{"model": "contrastive audio-text model", "dataset": "drum patterns on synthesised drum kits", "train_examples": 26041, "gain_aug_db": 10, "time_shift_ms": 100, "n_mels": 64, "hop_length": 320, "input": "log_mel", "spec_augment": false, "win_length": 400, "tokenizer": "word", "vocab_size": 159, "loss": "softmax", "embed_dim": 128, "encoder_arch": "resmlp", "encoder_norm": "layernorm", "encoder_norm_position": "pre", "encoder_activation": "star_relu", "encoder_mlp_ratio": 3, "encoder_parallel_block": false, "encoder_inner_norm": false, "encoder_drop_path": 0.1, "encoder_patch_size": [64, 2], "encoder_layers": 12, "encoder_width": 192, "text_encoder_causal": true, "text_encoder_width": 256, "text_encoder_layers": 8, "text_encoder_norm": "rmsnorm", "text_encoder_norm_position": "sandwich", "text_encoder_activation": "gelu", "text_encoder_mlp_ratio": 2, "text_encoder_head_dim": 64, "text_encoder_fused_qkv": true, "text_encoder_bias": "all", "text_encoder_qk_norm": false, "text_encoder_parallel_block": false, "text_encoder_inner_norm": false, "text_encoder_positions": "learned", "init": "orthogonal", "residual_init": "none", "optimizer": "soap", "beta2": 0.99, "learning_rate": 0.0013, "beta1": 0.95, "shampoo_beta": 0.99, "eps": 1e-08, "precondition_frequency": 32, "max_precond_dim": 1024, "one_sided": false, "adamw_lr_other_params": 0.00088, "max_steps": 10000, "batch_size": 128, "epochs": 49.2, "lr_schedule": "step", "warmup_steps": 200, "weight_decay": 0.0, "adamw_weight_decay_other_params": 0}
Rows from block 3 of the text encoder of a small contrastive audio-text model, named by matrix and row number. Rows with one number belong to one neuron. Each number is 128 + 24 x the weight over its row's rms, rounded and kept within 0 to 255. All counts start at 0. After the name is the row's rms in percent of the matrix's.
After each neuron's rows are labels from the 100 texts, of 14976, where the neuron reaches its highest value: "tokens" is the input token at the peak. Only what is clearly more common there than usual is listed. The data: drum patterns on synthesised drum kits.
# fc1: MLP up (text_encoder.blocks.3.mlp.fc1.weight, 512x256), inputs 0-127
# fc2: MLP down (text_encoder.blocks.3.mlp.fc2.weight, 256x512, transposed), outputs 0-127

fc1.340 099 [135 157 140 167 142 134 124  95 148 137 158 107 106 102 142 139 111 119 124  86 161 147 112 110  85 153 145 112 104 138 101 131 109  97 120 144 117 147 154 130 110 104 191 108 126 130 170 134 164 140 117 132 140 145 180 121 113  95 124 115 116 115 139 139 135 114  94 148 155  78 162 142 144 106 104 140 107 106 129 110 143 126 200 134 138 129 142  97 102 115  95 155 157  96 177 116 159 138  97 149 118 110 118 152 108 135 171 131 100 137 132 121 149 128 133 131 143  95 114 118  72 125 124  92 107 109 106 104]
fc2.340 108 [172 133 108 133 119 126 106 196 138 151  81 129 157 118 133  84 159 133 102 123 101 114 154 122 142 130 133 126 104 141 138 141 146  87 132  87 143 103 117 126 143 166  90 119 155 149 101 159 119 178 148 120  95 107  88  78 115 119 141 136 174 180 145 123 145 118 132 117 136 151  80 162 117 157 118 135 139 158 161 145  88 122 122 106 118 107  87 138  77  95 145  92 105 114 119 137  81 117 143 101 119 133 128 106 133 121 124 120 201 105 100 140 107 120 102 124 139 111 133 150 125 135 144 165 127 120 158 123]
tokens: "snare"; "85"; "86"

fc1.179 105 [143 173 141 146  95 113 110 131 107 141 138 136 118 172 138 118 181  97 133 139 136 140 152 139 113 105 125 145 102 105  92 108 113  84 122 106 142 137 109 113 122 153 155 143 151 140 115 115 146 134 137 112  99 146 125 157 124 134 176 133 114 142 122 128 113 158  95 145 151 115 167 159 131 147 111 156 102 137 104  73 137  59 148 143 119 139 111 132 119 145 113 150 101 130 113 160 127 129 117 130 155 130 110 132 112 136  97 104 162 102 134 130 127 123 121 153 170 125 102 150 137 142 165 115  99 142 137 133]
fc2.179 107 [123  96 137 130 135 116 108 147 127 132 141 128 165 104 168 125 154 127 136  79 117 122  75 115 117 101 164 158 127 120 106 114 119 127 112 140 119 136 168 166 111 129 141  90 154 112 132 171 168 118 155 127 128 132 136 159  91 122 166 144 166 110 111 162 141  91 164 171 136 133 137 129 130 115 147 134 165  80 147 147  76 187 132 115 106 125 111  99 116 117 132 152 152 159  89  97 105  96 120  97 136 160 139 134  83 130 171 134 144 130 134 158 139 147 141 160 117 113 119 110 123 143 156 131 160 117 122 122]
tokens: "breakbeat"

fc1.4 109 [114  90  95 170 114 125 122 149  94 139 106 120 110 153  91 128 122 129 110 174  99 103 128 124 109 132 160 153 109  93 135 147  95 150  55 141 147 118 124 171 124 176 124 155 127  94  97 117 118 146 184 128 145 136 108 175 145 114 181 145  86 157 123 113  84 128 112 179  94 130  93  85 108 119 119 137 123 116 113 133 168 141  85 182 153 149 123 128 134 116 132 129 146 125 109 108 155 128 146  85 122 144 143 105 115 127 129 147  85 103 107 136 136 158 143 121  82 170 162 171 167 108 138 124 122 144 115 143]
fc2.4 099 [131 128 160 114  93 134 167 145 166 128 112 166 132 113 154 131 149 125  93 104 103 155 122  95 135 124 143 177 136 121 116 119 184 116 109 135 142 141 137 156 130  99 147 138 136 143 126 110 105 124 147 156 136 126 113 135  94 115 139  92  97 134 108 144 105 107 105 133 127  98 182 184 142 148 151 114 142 156 137  70  97 163 130 126 139 123 115 129  99  81 121 149 144 162 114 144  91 132  94 106  98 136 103 124 112 143 134 150 137 130 156 103 129 126 120 110 103 132 129 116  67 167  92 106 162 131 143 112]
tokens: "<end>"; "-"; "kick"

fc1.419 126 [163 105 144 141 123 153 117 139 116 140 120 116 116 143 119 127 151 102 151 117 152 132 167 150  85 120 117 133 118 145 114 147 131 138  73 127 142 126 166  99  71 139 135 100 110 103  68 133 146 101 135 153  81 153  78 152 136 155 150 134 109 165 128 107 109 130 119 103 171  54 166 135 170 109 136 131 107 110 113 130 162 134 117 139 117 147 152 145 105 128 175 140 116 121 162 150 128 114 147 114 111 124  98 153 136 107 149 121 145 151 131 115 127  97 147 125  98 117  95 153  70 198 138 122 145 174 141 123]
fc2.419 126 [120  95 147 105 146 112 130 141 114 189 147 134 124 190 125  96 116  90 128 134 169 131 178 148 138 128 127 173 171  91 137 148 139 165  76 151 156  86 178 120 132 141 128 144 122 112 127 154 123 113 137 102 126 107 105 147 111 110 124 122 145 112 130  92 150 150 131 125 112 110 146 100 145 122 113  80 112 154 169 159 140 124  97 102 165 110 136 131 128 152  83  99 133  90 102  85 125 110 166 111 155 148 123 112 104 141 116 107 100 153 127 139 145 126 186 136 114 114 125 103 120 123 110 115 176 130 113 100]
tokens: "snare"; "closed"; "106"; "110"

fc1.239 097 [ 78  97  79 108 146 149 154  65 129  83 104 124 128 178 113 125 140 161 112 126 130 122 106 151 108 176 134  97 139 135 155 151 155 102  83 118 134 130 139 107 106 149 108 175 148 118 114 100 126 127 128 124 117 127  99  94 105 156 135 152 147 110 190 118 133 109 131 138 159 149 105 105  90 121 116 132 127 158 144 111 128  90 149  95 137 105 157 159 119 145 155 155 123 140 147 141  78 110 135 114 175 115 129  97 143 107 109  96 145 144 143 140 165 132 121 152 123 138 123 123 135 142 146 122 105 136 174 149]
fc2.239 089 [138 137 127 138 103 129 117 183 131 148 130 108 133 160 164 111 132  97 114  87  73 124 129 133 135 149 127  86 109 108  98 161 116 154 165 104 113 151  98 103 167  98 134 132  91 102 142 166 113 143  76 109 130 133 150 100 106 144 131  99 110 114 106 139  52 168 133 121 149 130 108 126 165 179 124 118 105 142 112 123 108 156 135 122 130 153 134 127 157  95 112 115 159 153 116 107 154 112 158 125 110 154 102 115 108 129 134 158 113  83 146 118 107 132 103 137 115 139 120 131 160 103  86 118 136 128  78 115]
tokens: "snare"; "open"; "hi"

fc1.461 125 [128 126 138 155 159 102 114 119 116 155 126 147 138 111  85 121 124 155 113 146 136 138 126  84 131  83 120 172 135 146 146 129 132  95 149 102  73 146 133 170 105 147 181 124 150 118 107 136 121 186 118 119 119 139  87  93 108 137 112  82 138 150 149 117 120 138 113 194 102 100 135 135 147 126 169 141 149 127 128 120 142 111 124 106 162 127 122 127 155 130 138 135 150 115 134  96 147  58 137 150 120  91 102  91 119 113 133 124 125 152 118 153 126 123 110 152 123 122 133 159  95 100 119 128 172 106 118 163]
fc2.461 129 [131 132 117  91 127 151 138  89  85 163 133 127 150 138 104 104 141  91 142 160 131 119 157 138 135 122 115 149 116 146 163 100 112 138 131  89 164 132 154 137 129 146  89 153 125 128 149 116 125 119 102  78 101 159 116  72 108 115 155 120 143 159 132 142 151 165 150 169 132  93 121 140 135 177 155 149 123 158 145 169 146 124  95 136 142 119  96 140  77 142 158 126 159 145 115 117 174 108 142 117 128 157 144 122 127 115 148 131 117 102 143  90 137 155  72  95 115 148 112  89 100 113 120 141 112  98 153 107]
tokens: "<end>"

fc1.470 104 [100  98 157 119  84 160 117 134 190 155 126  93 110 103 101 143 143 106 141  96  93 132 152 119 114 125 114 130 107  95 148 122 111  51 117 144 155 120 119  91 138  98 158 116 120 150 140 112  85 138 151 151 111 148 127 111 118 165 140 115 109 111 108 100 119 106 102 140  98 129 134 109 153 125 107 126 157  78 151 140 163 167 111 131 130 130 112 136 142 101 130 107 119  98 164 129 114 168  88 138 109 106 121  74 115 129 149 127 112 150 130 106 128 117 136 117 198 143 123 146  83 109 137 109  89 117 117 137]
fc2.470 104 [137 123  74 135 171  88 148 148 111 111 144  99 136 119 177  57 126 153  87 138 163 143  35 170  96 175 101  93 169 129 138 113  90 141 120 116 125  87 132 123 130 129  96 131 129 113 167 146 136  82  91 147 153 143 154  97 132  95 153 130 117 142 153 130 145 127 135 134 154 125 161 161  91  93 131 104 160 178 141 106 145 128 138 114 176 122 120 162 158 153 149 106 162 167 121 105 110 101 113  96 105 111 133 153 149 143 106 133 140  86 139 141 126 156 150 113 113 126 127 128 139 152 155 130 121 155 150  78]
tokens: "with"; "hat"; "reverberant"

fc1.36 094 [123 161 138 118 117 140  83 125 161 146 131 136 123 175 116 143 143 119 111 144 145 114  99 128 102 131  94 129 143  92  95  83 125 141 164 135 117 122 137  94 129 134 136 141  79 120 115 122  88 116 158 168 108 163 108 132 155 111 106 155 135 118 166 114 198 128  91 155 129 160 128 118 165 123 180 122 156 147 100 129 103 105 150 104 136 128 135 143 143 143 164 115  94 147 162 107 136 145 125  90 151 135 113 120 124 112 146 114 157 189 108 157 120 124 138  93  99 135  78 155 183 159  97  94 114 126 100 150]
fc2.36 106 [104 119 137 110 119 104 168 129 123 125 126 112 119 158 114 162 163 130 122 131 145 124 145 138 136 149 112 106 143 116 142 119 113 127 126 117 105 101  80 123 118 146  75 116 124 136 108 148 117 175  91  85 143 127 153 102 103 141 109 122 116 123 105 105  85 134 180 106 114 160  91 118 136 119  79 163 168 126 164 129  94 133 109 163  81 119 152 134  97 119 139  98 177 147  71 132 127 149 156 160 132 126 122 158 136 108 158 153 154  91  97 114 123 129 145 153 103  73 129 105 151 145 145 124 108 122 109 161]
tokens: "with"

fc1.304 095 [132 142 102 174 197 155 101 106 103 110 145 140  93 120 179 125 130 104  83 106 115 156  82 122 128  92 115 123 105 120 136 126 133 141 143 180 103 148 150 137 157 119  80 126  96 107 117 116 161 149 119  98  98 155 123 179 160 116 116 139 132 162  89 144 122 120 143 127 107 123 135 117 132 138  80 119 127 162  88 138  73 115 148 122 143 136 125 163 122 110 142 132 144 141 135 193 116 125 117  93 142  98 144 155 129 154 119  77 126 163 101  99 155 150 116 123 108 121 141 136 124 116  98 132 121 158 140 123]
fc2.304 107 [109  56 150 150 110  93 145 148 112 146  99 171 132 134  81 135  95 117 120 155 130 128 116 156 129 169 156 188 141 157 112 123 130 110  83 131 137 106 152 126 138 147 133 117 176 123 165 177  97 155 100 115 112 140 122 101  89 137 148 128  76 133 129  93 106 132  96 146 134 129 153 129 142 123  93 164 123 154 110 110 140 148 139 176 124 143 106 117 141 129 127 111 138 154 107  99 132 125 150 126 150 151 137 130 151 127 155 151  84 134 148 141 105  81 128 131  92 161 149 168 124  82 124  96 113 116 126 152]
tokens: "snare"; ","

fc1.376 097 [135  94 142 117 122 128 127 111 154 159 140 160  88 162 143 123 128 126 130 127 102 124  80 145 115 103 138 126 136 129 139 133 161 151 145 116 173 112 147 141 101  93 189 129 103 155 105 155  76 122 134 106 138 153 129 127 115 110 133 155 101  73 108  82 154 120 131 177 134  94 144  93 164 138 103 125 126 125 130 107 131  92 109 109 177  96  94 173  97  73 114  91 193 121 153 137 180 131  90 129 120 131 151 105 124 112 161 101 152 160 101 136 109 138 110 140 103 121 156 129 110 129  80 133 140 148 107 173]
fc2.376 095 [102 118 156 146 151  98 126 133 146  83 110 108 148 136 115 147 106  96 144 125 117 129 113  97 106 137 154 153 115 114 130 138 113 127 101  96 114 158 114 105 163 163  66 148 163 113 160 130 154 103  80 122 137 128 106 177 142 123 116 159 142 170  89 144 121 135 114  92  85 165 144 155 120 102 170 122 130 111  99 164 124 135 153 173 149 105 154 130 136 125 144 114 131 176  66 154 105 110 138 163 119 125 139 146 156 124 151 148 132 105 149 122 104 107 109 181 142 137 122 181 105 130 152 115 131 128 119 146]
tokens: "open"

fc1.392 102 [154 135 136 134 136 127  88 117  99 154 122  80 154 102  96  93 149 123 168 124 172  76 162 111 130 154 147 139 169 122 124 101 131 160 134 103 137 137 122 131 121 114 122 113 156 138 170 140 109 126  99 117 144 131 120  94 111  83 157  95 165 159 131 117 131 149 124 105 131 111 148 146 162 142 149 126 117 140 137 117 147 131 128 102 148 134 127 146  84 132 128 116 152 110 142 130 110 164 135 125 153 135 126 119 130 139 137  78 156 125 111 181 158 159 143  91 118 108  64 115 156 129 107 133 136 122 148 131]
fc2.392 089 [147 136 116 119 140 154 138 157 114 131 107 150 111 127 115 127 101 141  59 126 101 131 158 111 102 127 122  97 121 110 161 126 144 104 135 170 134 145 122  95 113 151 105 134 115 142  94 108 128 137 123 152 145 110 133 151 123 158 100 163  38  72 147 115 175 118 142 135  69 124 104 119 126 156  93 106 159 115 134 152 106 134  96 121 104  84 122 180 141 108 147 157 150 153 139 130 149  81 125 113 111 110 138 104 133 164 182 137 121 150  96 124 110 124  66 125 138 115 151 131  92 166 125 156  85 139 165 129]
tokens: "with"; "kick"; "bpm"

fc1.412 116 [113 171  90 154 102 131 124 117 128 103 123 132 122 114 130  97 131 116 119  96 109  99  99 153 101 109 166 152 151 142 108 132 124 130 121 158 100 162 139 136  92  99 142 156  85 144 132  97 161 138 120 110  96  70 120 119 125 111 161 144 129 104 119 149  98 126 151 173 117 124 137 118 126 133 116 154 128 153 121  89 141 116  91 102  89 103 107 129 148 124 150 111 142 137 121 163 114 122 133 143 135 119 137 145 168 100 122 155 159  93 115  91 119 149 160 130  56 140 174  97 127 124 112 128 171 128 132 150]
fc2.412 117 [144 140  88 160 100 103 128 138 106 156 118 147  99 141 120 129 106 143  88 119 132 128 122 119 135 152 108 178  82  80 104 100 136 124 169 181 134 110 111 132 120 135 101 121 128 165 130 108 168  99 138 142 123 144 108  97 121 184 161 149 131 126  86 102 127 127 124 142  92 131 154 116 133 128 119 124 171 152 138  60 100 119 154 136 112 133 114 143 157 114 161 120 106 123  99 109 119 156 121 142 113 115 135 157 139  80 116 135 117 135 120 135 111  85 108 103 164  72 108 131 115 158 165 143 105 163 139 149]
tokens: "breakbeat"

fc1.63 085 [147 110 103 163 144 132  84 124 146 115 164  99  82 181 128 146 134 172 101 153 126 120 109 165 135 157 110 154 123 114 136 112 137 108 119 128  84 129 143  87  86 140 148 115 109 130  77 143 136  97 167 136 136 133 133 152 133 152 152 146 128 134 152 149  89 146 153 121 106 190 114 112 126  96 146 135 121 182 142 127 135 116 126 116 185 128  95 143 140 137 113 163 152 151 144 118 148  97 144 150 126 114  99 154 122 118 152 112 122 131 111 152 143 129 110 133 170  97 121 109 145 126 176 117 109  92 110 109]
fc2.63 082 [149 118 123 125  59 138 185 125 122 136 112 123 114  94 124 123 123 140 174 117 155 143 109  89 155 134 101 168 131  95 154 153 133 140 141 152 203 134 100 175 180 106 102 157 143 125 135 162 160 149 128 148 123 120 122 111 130 133 147 116 147 122 190  99 147 133 100 135 137  97 136 188 171 136 118 116 136 111 117 107 137 134 119 163 131 186 118 119 144 111 145 118 121 103 143 134 136 118 102 157 162 124 138  93 146 129 125 142 116 122  93 161 111 141 160  93  97 143 140  62  78 133 121 115 159 150 172 143]
tokens: "tom"; "high"; "<end>"

fc1.346 111 [160 109 120 135 158 148 129 141 129  99 129 113 110 116 112 142 115 102 139 115  95 112  91 176 158 111 119 136 193 130 122 139 142 110 130 136 133 130 152 157  71 107 143  83 150 148 130 148 108 100 140 152 115  77 174 119 129 110 140 145 102 132 146 108 156 113 140 118 120 143 118 123 128 114 103 100 125 135 129 127 172 132 137 118  85 116 154 122 151 113 168  96 146 132 151 124  26 102 132 139 164 137 117 152  99 108 111 107  96 148 106 109 125 150 124 127 125 111 116 134 157 121 131 140 116 155 151 145]
fc2.346 118 [134 118 161  90 110 113 142 123 120 157 141 119 116 107 135 157 105 121 146 127 124 185 128 132 118 186  50 110 121 106 144 141 143 108 144 170 129 106 118 103  93 118 128 113 131 150 144 140  96 157 124 143 119 135 115 113  82 138 158 119 123 117 130 162 121 135 136  79 139 147 143 149 100 128 110 111 114 161 113  78 174  84 140 135 118 102 151 160 137 131  81 115 148  87 140 109 147 111 124 117 112 105 177 152 126 161 106 110 143 121 122  95 133 141 142 140 126 136 129 124 123 182 117 101 136 105 125 100]
tokens: "<end>"; "thin"

fc1.109 109 [162  84 139 131 173 120  97  77 156 119 121 136 143 124 136 170 165  99 158 103 111 139  72 130 150 136 118 134 158  83 176 122 126  59 156 125 117 111 138 154 155  97 156 128  89 115 107 114 127 114 102 154 140 113  72  92 129 112 108 137 134 159 152 105 146 169 110 138 133 128 123 160 132 126 124 134 136 165 139 112 114 172  86  95 157 134 152 126 144 137 125 149 143  89 148 110 145  75 127  85 124 110 140 162 134 156 135  93 101 142 146 195 131 128  97 145 112 181 111 121 142 109 100 140 126 147 103 131]
fc2.109 108 [ 91  97 134 108 102 100 162  89 122 102 130 112 140 151 128 131 118 119 151 171  93 100 161 120 130 174 106 123 114 112 142 120  98 152  76 139 104 158 129 142  97 120 193 152 176 178 121 124 108 129 143 145 155  88 169  93 163 139 139  81 121 141 123  91 135 120 136 135 131 111 119 151  74 138 152 142 115 100 149 147 130 143 142 151  78 113 147 130 156 101 150 100 113 150 132 134 163 168 154 131 104 128 105 133 116 130 140 131 138  99  93 122 148 169 141 168 145  88 152 142 129 133 118 157 156 144  99 112]
tokens: "tom"; "low"

fc1.414 103 [102 122 140 152  95 163  72 138 126 123 133 112 134 136 145 128 153 149 120 169  89 174 127 121 110 151 104 118 109 110 153 112 142 143 113 179 129 126 154  84 104 107 158 124 142 164 129 139 120 126 125  81 130  93 123 121 114 128  76  99 141 129 104 119 124  88 132 116 117 132 154  76  88 152 125 129 180 135 154 142  80 149 150 110 105 205 133 116 122 106 139 109 120 108 152  98 109 138 116 120 106 103 121 125 120 118 105 121 109 106 127 121 120 137 143 142 115 148 142 129  89 143 122 144 118 126  94 188]
fc2.414 099 [106 134 100 129 131 127 132 131 140 101 103 109 150 123 114 113 106 173  80 106 127  89 126 146 131 140 151  82 145 147 160 105 150 103 105 116  87 110 132 141 112 131 103 131 149 110 130 161  99 146 122 164 137 173 125 154 176 127 129  70 119  87 128 109  96 150  96 101 135 125 129 165 150 113 124 130 117 140 127 136 171 105  88 111 165 138 145 152 144 122 139 149 134 107  68 115 158 144 133 131  91 130 143  73 136 159 130 149 104 106 124 121 133 165 153 144 157 130 167 102 104  87 119 140  93 129 129 109]
tokens: "open"

fc1.59 088 [112 129 101 157 112 112  88 107 118 117 170 108 140 124 112 130 160 120 106 154 159 116 143 121 134 149 117  98  90 101 153 161 167 115  98 162 153 147 129 110 151 113 160 166 103 117 116 108 119 124 113 134 139 112 149 123  71 122 150 141 133 142 159 151 110 152 144 142 119 161 122 124 150 108  95 125  96 164 129 158 133 107  98 137 117 106 167 122 115 111 137 144 159 119 122 115 113 121  93 128 114 140 150 144 109  85 151 162 114 172 157 131 144  89 149 134 171 148  96  93 130 148 128 120 154 129 119 141]
fc2.59 088 [151 129 176 114  86 144 127 140 120 163 127 147 113 136 147 137  89 150 122 140 104 124 112 138  99 111 135 126 148 163 141 133 111 156 106 129 108 110 136 102 117 159 165 106 127  94 153 142 129 107 149 140 126 137 169 133 193 180 156 137  86 147 146 131 172 113 154 139 147 102 113  86  99 119 151 132 141 165 137 119 115 184 165 138 153 101 116 141 130  95 114 173  99 134 149 109 120 129 183 110 153 145 147 124 137 165 174 119 149 129 134 152 115 116  66 134 134 120 121 102 161 122 137 137 133 128 137  84]
tokens: "tom"; "low"

fc1.127 106 [155 148 156 131  71 164 136 159 133 116  97  82 169 124 108 131 138 140 112 115 158 131  97 135  94 133 106  67 140 133 105 143 111  88 126 136 135  95  99 153 143 123 100 148 150 107 141 150 108 128  88 143 122 121  98 106 135 113 148 121 164 129 111 149  99 106 146 104  92 154 138 120 183 119  98 125 121 110 153 136  87 154 154  88 105 119 144 180 134 158 142 137 111 128 172 122 113 107 142 153 127 126 121  97 144 140 146 137 142 148 119 154 154 110 108 136 135 119 130 112 116 115 145 130 138 124  79 154]
fc2.127 107 [104 120 146 111 152 133 137 116 123 118 128 143 124 127 108 133 176 124 153 105 154 154 123 102 180 129 148 116 141 103 165 116 152 143 138 153 162 126 135 173 134 140 191  96 109 103 101 125 153 143 135  53 106 126 155 121 130 138 116 126 102 106  89 160 110  79 126 152 102 109 143 152 125  97 159 169 181 133 150 140 126 157 119 140 149  89  87 113  85 127 188 107 125 145  83 106 163 108 126  78 111 133 114  93 123  97 112 121 139 117 110 111 137 153 135 113 108 131 126 114 111  92  83  98 147  94 140  66]
tokens: "<end>"

fc1.14 099 [100 136 130 101 149 134  81 183  81  84 134 118 112 115 139 148 152 116 159 108 130 105 149  85 139 148 132 109 100 144 140 149 152  82 128 134 146 111 140 130 110 139 121 133 106 100 125  79 121 103 142 122 152 139 126 110 150 127 148 127 113 157 146 138 112 147 131 151 133  87  67  74 152 159 112 152 121 165  97 121 125 151  84 129 100  80 154 127 102 118 123 106 127 146 128 113 118  76 113 127 127 110  98 105  86  97  91 130  84 124 165 103 109 167  98 140 117 122 130 139 103  58 118 143 108  90 116  94]
fc2.14 100 [107 175 129 129 129 144 125 165 116 122 105  97 126 130 151  90  66 153 146 124 114 130 136  83  97 176  85 137 140 104 137 118 124 147 133 148  53 117 161 137 181 110 170  99 163 141 154  85 109 137  95 141 181 117 177 147 139 116 105 110 140 103  99 164 137 133  82 132 119 148 137 135 139 115 108 133 130 124 156 118 150 131 108  99 157 155 119 121 139  71 109  89 139 139 108 134 156 122 163 116 152 114 133  97 123 136 117 118 145 140 155 154 140  63 154 128 137 167 117 123  95 116 128 141 132 123 142 149]
tokens: "snare"; "bpm"; "closed"

fc1.426 103 [130 134 130 145 156  76 133 136 125 125 129 125 133 104 150 141 107 125 134 101 151 115 161 138 146 135 152 151 133 132  92 115 114 147 129 107  86  87 111 118 174 108 106 119 186 128 130 156 120 137 143 122 123 122 107 111  97 144 134 148 103 139 126 113 141 152 106 110 132 111 201 150 116 152 111 121 149 128 145 132 171 119 102 116 107 135  95 148  95  91 113 144 141 107  86 138 130 181 158 117 103  79  92 152 159 110 130 110 160 122 111 147 114 104 155 117 153 136 127 174 114  99 151  76 121 128 139 126]
fc2.426 103 [110 107  96 125 143 191 113 138 148 119  93 139 157  83 143  86 118 154  88 148 107 148 108 139 135 153 164  95 119 118 122 116  73 137 110  74 114 165 173 118 114 118 162  98 109 106 122 130 166 135 124 134  89 126 149  66 143 146 141  99 123 141 127 147 133 124 153 161 135  98  94 143 190 125 124 163 111 103  88 112 107 123  94 127 103  99 153 150 154 102 150  80 110  84 113 126  53 128 156 126  98  89 171  90 130 150 123 142 143 107 149 127 132 123  99 148 130 124 135 131 145 152 144 129 129 120 121 101]
tokens: "snare"; "shaker"; "in"

fc1.68 103 [158 138 145 150 138 116 125 143 163 122 157 124 145 132 119 132 141 154 135 154 190 126 164 105 155 143 120 111 153 139  92 117 130 122 122 131 167 105 119 123  97 114 119 109 127 138 102 136 140 160 163 171 132 117 119 146 124 138  80 100 124 128 114 115 170  79 149 144 111 101 154 118  60 195 128 170 114 131 135 141 103 119 112 164 144 160 144 156 127 159 127 121 123 116 119 131 153 138 153  63 128 124 113 147 151 131 102 153 109 160 153 107 117 122 118 114 123 143 106  97 139 132  83 100 128  99 147 150]
fc2.68 112 [141 115  99  89 150 122 125 120  65 112 109 109 120 120 127 153  99 149 117 131  84  76 164 148 135 141 141 102 163 133  88  78 139 145 123 129 101 115 147 116 130  98 145 146 163 147 130 127 122 180 137 128 132 132 112 132 125 132 133 137 161 121 168 150 136 156 120 122 109 130 121 134 153  83 143 118 137  96 111  87 166 135 118 136 133 118 151  69 126 140 141 144 125 131 101 119  86  94 158 139  86 142 128 105 128 133 107  89 141 164 125 125 142 108 107 118 166 146 142 126 132 126 115 146 129 124 119 112]
tokens: "<end>"; "muffled"; "hum"; "clipped"

fc1.220 099 [178 157  73 117 117 162  84 109 124 104 131 143 143 122 133 165 139 127 103 107 138  99 129  85  95 136 111 110 157 107 150 102 125 138  91 120 108 110 142  83 126 106 153 126 116 105 107 115 136 101 131  94 125 136 145 109  95 156 116 121 145 175 123 117  98 126 115 140  89 125 104 110 164 122 103  95 122 162 142 134 104 138 115 185  77 140 167 132  99 153 110  78 142 125 145  81 126  96  96 150 136 140 121 127 154 138 136 139 143 138 140 140  86 130 129 144  94 139 150 124 125 121 109 133 142 118 139  99]
fc2.220 108 [144 133 127 138 121  96 109 109 123 134 128 118 137 115 130 104  89 117  83 103 140 155 156 155 101 170 140 156  94 168 144 129 165 128 112 138 145 177 117 100 130  79  80 144 125 133 135 131  97 166 138 113 144 137 111 139 145 126 117 121 111  70 131 139 159 135  82 116 158 148 138 151 102 138 146  98 120 140 118 174  99 142 137  62 130 123 109  97 109 153  89 107 136 218 107 123 121 154 110 119 137 162 124 141 155 117  94 129 119  91 161 168 139 117 148 146 152 113  99 125 136 111 119 124 157 160 126 137]
tokens: "<end>"; "bpm"; "76"; "143"

fc1.492 107 [139 105 133 149 117 164 119 134 126 153 158 155 132 138 146 146 117 125 139  93 131 122 165 129 188 124 126 118 140 142  86 137 126 103 149 123 123 134 151 114  97 118 149 163  65 130 145 150 124 111 127 149 120 150 111 114 144 150 112  76 105 127 147 187 168 104  48 143  97 126  88 142 103 110 121 105 139 133 137 118 117 157 102  77 107 122  75 119 115  88 154 117 115 115 170  90 142 174 111 103 114 144 157 117 119  84 152 133 115 162 113 147 133 159 144 126 140 132 132 159 160 122 146  91 109 105 139 108]
fc2.492 098 [173 149 102 131 125  95 129 144 121 124 146  74 138  94 109 122 124 136 145 136 147 105  71 110 101 104  92 108 162 115 113 104  64  82 105 158 115 122 116 102 113 144 162 118 151 123 166 118 158  86  95 136 132 117 136 142  92 112 101 140 146  96 151  93 138 116 158 140 125  99 127 124 149  92  92 131 147 126 150 168 127 102 106 147 152 133 185 106 133 148 114 143 128 142 112 132 102 133 158 114 121 130 146 129 108 181 116 130 118 101 140 127 121 110 141 116 141  85 100 143 123 128 162 112 145 164 130 108]
tokens: "open"; "-"; "ride"

fc1.408 100 [125 136 115 146  69 139 113  97  84 131  80 128 124 137 160 118 112 113 124 116  91 139 103 140 105 102 121 126 125 152 162 166 127 120 147 101 146 155 121 112 128 138 132 130 137 123  88 133  98 166 139 133 104 122 150 112 146  99  63 126 111 122 138 136 135  92 107 107 112 163 130 181 131 134 139 136 142 137 159 105 165 109 139 122 126 156 108 134 105  94 112 152 106 161 113 122 140 132 135 112  92 120 149 154 123 152 125 122 154 138 150 120  69 154 115 122 184 167 139  62 132 134 127  92 163 124 143  87]
fc2.408 095 [116 145 110 127 143 142 178 202 192 104 172 117 142 121  64 122 134 105 126 104 144  81 132 123 124 192 117 115 105 124 141 116 149 109 127 133 112 118 110 131  96 111 152 144 133 124 153 150 163 125 139 130 136 143 145 143 134 167 161 157 129 121 140  85 129 164 166 125 136  91 130 115 166 113 149 135 131 100 144 119 116 165 140 135 156 128 167 148 113 165 133 130 152 139 109 104 107  91 103 132 152 130 122 104 126 111 118 119 118 116 125 130 139 145 126 128  85 144 123 165 146  94 172 147 116 128 124 178]
tokens: "tom"; "<end>"; "in"